config.yaml
arch: "caformer"
train_examples: 195000
horizontal_flip: false
targets: ["top"]
embedding_dim: 192
fused_qkv: false
kernel_size: 7
am_softmax_margin: 0.3
final_lr_fraction: 0
adamw_weight_decay_other_params: 0
Rows from block 8 of a small image embedding model, named by matrix and row number. Rows with one number belong to one neuron. Each number is 500 + 50 x the weight over its row's rms, rounded and kept within 0 to 999. All counts start at 0. Numbers have three digits each. After the name is the row's rms in percent of the matrix's.
After each neuron's rows are labels from the 100 images, of 14848, where the neuron reaches its highest value: "patch colour" is the nearest of a few named colours to the mean colour under the peak. Only what is clearly more common there than usual is listed. The data: drawn human figures in many poses.
# fc1: MLP up (model.blocks.8.mlp.fc1.weight, 1536x256), inputs 172-255
# fc2: MLP down (model.blocks.8.mlp.fc2.weight, 256x1536, transposed), outputs 172-255

fc1.446 083:424447487574553510476463508485475537545464477432578478539479530426530412464610600457495449459496501541468482513529474431548552485461386481585465458417527417452424533536497550575463491457598503542557525525518565528504523526477470435510450532435443464577
fc2.446 098:554482536476422496539468464567537493459504509539412559563473518317519542494451417516493448509586525562481499492497519486495560553404441540544567462562407538511489464560428518561506475500474473460507634454514524472363520415542507498493550504519386528572
patch colour: grey

fc1.171 143:567484520493489542609526507392563462433503522482475470429470526484545422507510515497570489605527509511472492449528526443467420514451502469494500479472492385523458489384501544504515505584503514440514549525429526585470580482572572505447441464464592550603
fc2.171 141:450457498517387565502461490506445413541460491542419448552526522401585650511528546509457472515540512454470449447417540536509547443492516348555514488564440440437520503437473445473537533423554496569592454587546440513457458443411497466466455476543465443451
patch colour: black

fc1.593 086:511481538593444418530441519436495452539459393550443519468548577585490496497448476584547597433413453456392551428475433566511466460539460486498561506398422551547464470552448463482505484425523503438427520445419510486506455549429469525501543472456466468558
fc2.593 088:558515467559539558473452527551435419476512510517509537479582449493450577563533433423445459582428465453603566446503520519480422521502485397618551517521568435489480480533514514466419640500507641470530565523616537452487439450586479510550523458547461502604
patch colour: brown

fc1.560 044:480531570475427510533506452556455576537540461440502465401464438455430495432472560447526462490460509545510550569520526445571547548506543607478413496482512430440384578437535423514476437550528552505490431498462518566478422545543626515460553547463496568478
fc2.560 041:496508516466519488601619463544463537555589550495610515512525516593534438427599480534479508533487527467448512488548476463528549596554546457415570544532517464446489494480476468469504454522448464460484494526473538532384517493483502468493475537442424409525
patch colour: brown

fc1.554 070:449495454586551410494460515509558540567498531414481446465414519491575379494585510470535424529495514563443506509495539535580519521534449539575566515482443502522467554493430536558532467538559465511568495488531548444499537523490495540411446559476516519473
fc2.554 080:531563428552526530459435557433518551509493556576549581508453478468541604461460472502681376514546508455499456503520486505525606516480491455454548488575516496485498544579533515578504403480538425585475538423590596463507521465566587390523465476487427510628
patch colour: grey

fc1.714 054:473414545508552507547402511474513526604529490488523492513467560484561553433485479402540536512586578579498481527494514494461453531566537535486557470514494522489538465420553523517462505523473548442556458459627633464517479558394562449498466451394433476521
fc2.714 068:565551604530501511402458444558463514537440438452503517603537612441485485498491557490623438414585624529475485505497508454569518488492479508456385474456432487592494493629576475563499482611485506487433563557560484524523544454554472388495540478521524440566
patch colour: grey

fc1.739 055:392448483523467493507494515541461536478498444545593394539484409440446475483481637469548458440514527488426603420556545472545538531518498462510516513489552487470426541524501497556490472499537464501536501501503490593449627503475419540408532467496462473513
fc2.739 054:501520523505502531545489576504604560609551536487481520484441589509467460502498393525524413497569533452459495461509500496542473500423408578537535496587493540510537408449456601542564432415529546478530501551525549543473453526497454453517532489579464475543
patch colour: grey

fc1.543 071:530466473496540484560455584407611567533395585558514608410580586507525495539514603412531544412518538467488500496527490535457485548488448502508527513511433415379482605411580557552470428536465496534455572476581607508514550473520575389475548419472406519559
fc2.543 079:501520563469515482504403440509499594563524402618464502503478599431498518507533528499567424442556499444394588552393528516557560418513363522494525497536448485549522466597482532497538451560436503492472510483567564493485559466454511493462566554501409406432
patch colour: grey

fc1.86 077:427524454467533648480496547537524453570522610464565470476464526513535491510436517511527386446464469531500413505504500478592423560436501477537593522597521499480520413422424477493478489506442497481540678500462478380439530552463564554515522537439415561465
fc2.86 078:489448500455506410408495532448469567456435490563515615480506519476560545431406470511567473485528446495477568461594506477458478519502496496546621428481524410574605502533527612454476446469504525441486488433545568490422495464523460527496578536464472527489
patch colour: grey

fc1.492 063:451518526477449504518453497446523526521480522443479454492429572447467503536469544486466582504552422485549571411481566626481577455461558467448440360416425511500441536483505480564562534502489524472457391478469436561489584514459502523561526429484411569495
fc2.492 074:491505552515525575491475480470421520423457559549520537488470429491495510474517389491488399536448595536517452502511455576538452490490507550572601498532469481575540468500489481474602318376602439474478565482554570427541541478559371501500462521482471464545
patch colour: grey

fc1.724 177:502459560407487503536571532477437515564583563558471566461546546547521441437548548485595490509458542542487416541439513490466551504567564576509539556477554482470511464512484426448490511469502421559550552501384554546509474513519417501451474447502569495532
fc2.724 176:604437578558531481504539536566562490431435514471492524459492498499544450528515467444545550471522512445579534496490551421516519458459570496520441582484512471501509560547514555501523475474467510452470515539631615543487450442442470571547571434438463478429
patch colour: green

fc1.681 028:581533481493579471429518564477553483490471565431515444473489475569541435561519466432507350453486522512472527492437534457506508437473472482522535424494534433503567461458485492484474504441590500480499484592367394568478502538485375391465581519544429472494
fc2.681 028:576517526464516492505559509537421445506526524454603549432502460553541451519491522483457398444479549518479436482550491457501551512349525496498556528546437551468471525502559486424498462464537493457490512447495540554491510484487432525488492525515539479380
patch colour: grey

fc1.123 105:533543490525595556498476510592567456573539555499496443523456539535589483498452436486467552509486465515533490429449435482569447419524476492495563446547441505498524556484505539519498423479526559456430547461519443437591504417488446602487516467462530531519
fc2.123 114:442427481444460482490462518565605447642554443492513488512620537515578466563453538519571460482503536533590486465568508440485470429516459490521559409460480498517557519485550521550414472484412596530486546471641574430474425521542480460517510466519428529565
patch colour: grey

fc1.625 110:550521553535422437540584522592495512461535361595566444463447448537527458457466472392370479478478491534408493496529550537431437498491473448517477476503521528537476600543475563497540518497547474509501591456586402469460455489526478516515459436516479430498
fc2.625 119:524500442450532500523517503514434484495479529544538490529609500438451361584617521521498527568540486495511412492490560532498561502524522486525404534481496382455599524561537601495400533534541551607437441490460492543496513506443481477410558511482561482466
patch colour: grey

fc1.57 076:484460580551544463423455518517616446599507455495514500468573531456517520477514483422456560464529612486433478496486533514383519509497501512474444444450399570450554500522523504425469478587551529544510514499525560586430436442477432483416594482453553469529
fc2.57 073:477484513491522543547416570500529499495582543535463512535470518484475512580497440511516491478508422568467536511437531482570477502503510536483482543511495580499575536532405535497530374559544535468496496531473511442588435574505481538482557467453528381530
patch colour: grey

fc1.567 090:533474491469388574496327478596503469545507569501539494474578477522564495453433462458496574492422462470478489492433544402507569448482607424490542477504537523414579561507499494527529575494550508525436432461408471587434423462515531506481543566432490522485
fc2.567 107:534546495595437422526495634482583459548525473566486492527568441532480422564629467550483504480486533394460428463521603559490448479505486469493520527510499557466524545457424438497449483492419525538436518532570602434438516510547512549513524534509553426592
patch colour: green

fc1.93 062:487535540514534471472455461475568591534549531489581401505537509476412464494470526480473497447544578444412458492553520499456554448518504406449447589514463482434459409494484460532520433513531553565539610568569464590379506474533540524514491479516570485568
fc2.93 060:476420549503423532473569620463522517519545498501473522415510469514526541509490588412541522575474515461556475414539534456493460479609461455368510495479483511400454474543452513510480403531468451403541568486506497498559537517462484451488570550451494472554
patch colour: grey

fc1.600 101:526448511498521511597527548492534473550426583489544541548493611445509406485472534542451546526443459592451472477530390405556491586545468490547591439461479459485479477511562418534557513499381521471483555539416560496538618469469628551516481531545426562465
fc2.600 125:451495519520491402441493465596549490521484453512514568491486601437482482474434425466567514509463441503521470547520457432489508446509403476419608448497329546567576579496528506514547499580547506550531586450542473498410548528489472506553470498458463519504
patch colour: grey

fc1.152 151:516492464386445528553496510477542422511550620476504515562508508567548565466508509458494566444494516532425451486385488539475520517545457527543477540506568464474456482489499405503495502508454341550556453463523546548533430501608518535394519494572468472476
fc2.152 143:510501547557470554545398464501511512509440498498566454508496544413473403571452506500490462431518557544481563591503510502489471466498592518483511561500437474445567509432463524455540448437581541495549409520519535393508512512480580451502560500485532576463
patch colour: black

fc1.357 083:584527503482424481511517485454537479597487511517535541505516519548575509565453548488405548376531510532462491529639489526483558540468557500454504351566542559535492400511505444511479523455483553551530489512483471517587507489423509452503553508543426472521
fc2.357 074:541455480542519525525607626527511459466493520527480435450521467558469477542495505566530472467459420594502505523441489443516490470442520477498505525511493525506532587497531471477440599503462525527562449421520528530434569569535564500514544495577495558492
patch colour: black

fc1.703 109:552419444389519431455562434476533448494427569475463456572446478502477515556533496488423543520517437481476456492525509468508429586559539521598574396509437502521486507549610482409467447540529396457416460550547454493487455451572474463572386558452566573485
fc2.703 118:492546544499472589583576509497488523452550418567437540453468545430555495502451479470530520466518448566510515473559524560482553529434440551460536454556537529470448559514596460520440486457519498498560569506457449572439612409487511546483539447466420505614
patch colour: black

fc1.700 080:473562415445501487543481572549514486579565493462475496509393498430572476515548501463483509535499452559471463471513487530543562461619509567441535454434486529495517539579554466446550468547438544460497483519512578478523527473422540486498407522422500568479
fc2.700 090:513490525474518513464454561542463438535498506512471491490542550461535442536465513460572546447496497507506580468547552481492538437525483463532491415514369548547497551513554599561441401463508503535449586446592440420458428604482533482467520476456401542485
patch colour: grey

fc1.264 151:456462408510432492528505425407487501438536497485556551443416472524489532460387504567497514514513470556547487564556535397488576532418566587551498490502477430430502512489411502533557542555455525566449585499438579520518445567447492537536566497479572455483
fc2.264 153:584470508611533396496458616559450472519480431383473532517504499412592517544448461545497513480538493509521446424556460609517532445436406415494494513462431543582610542497525451546529449537443530431497471567551543482471461482509507515498567474512472541447
patch colour: black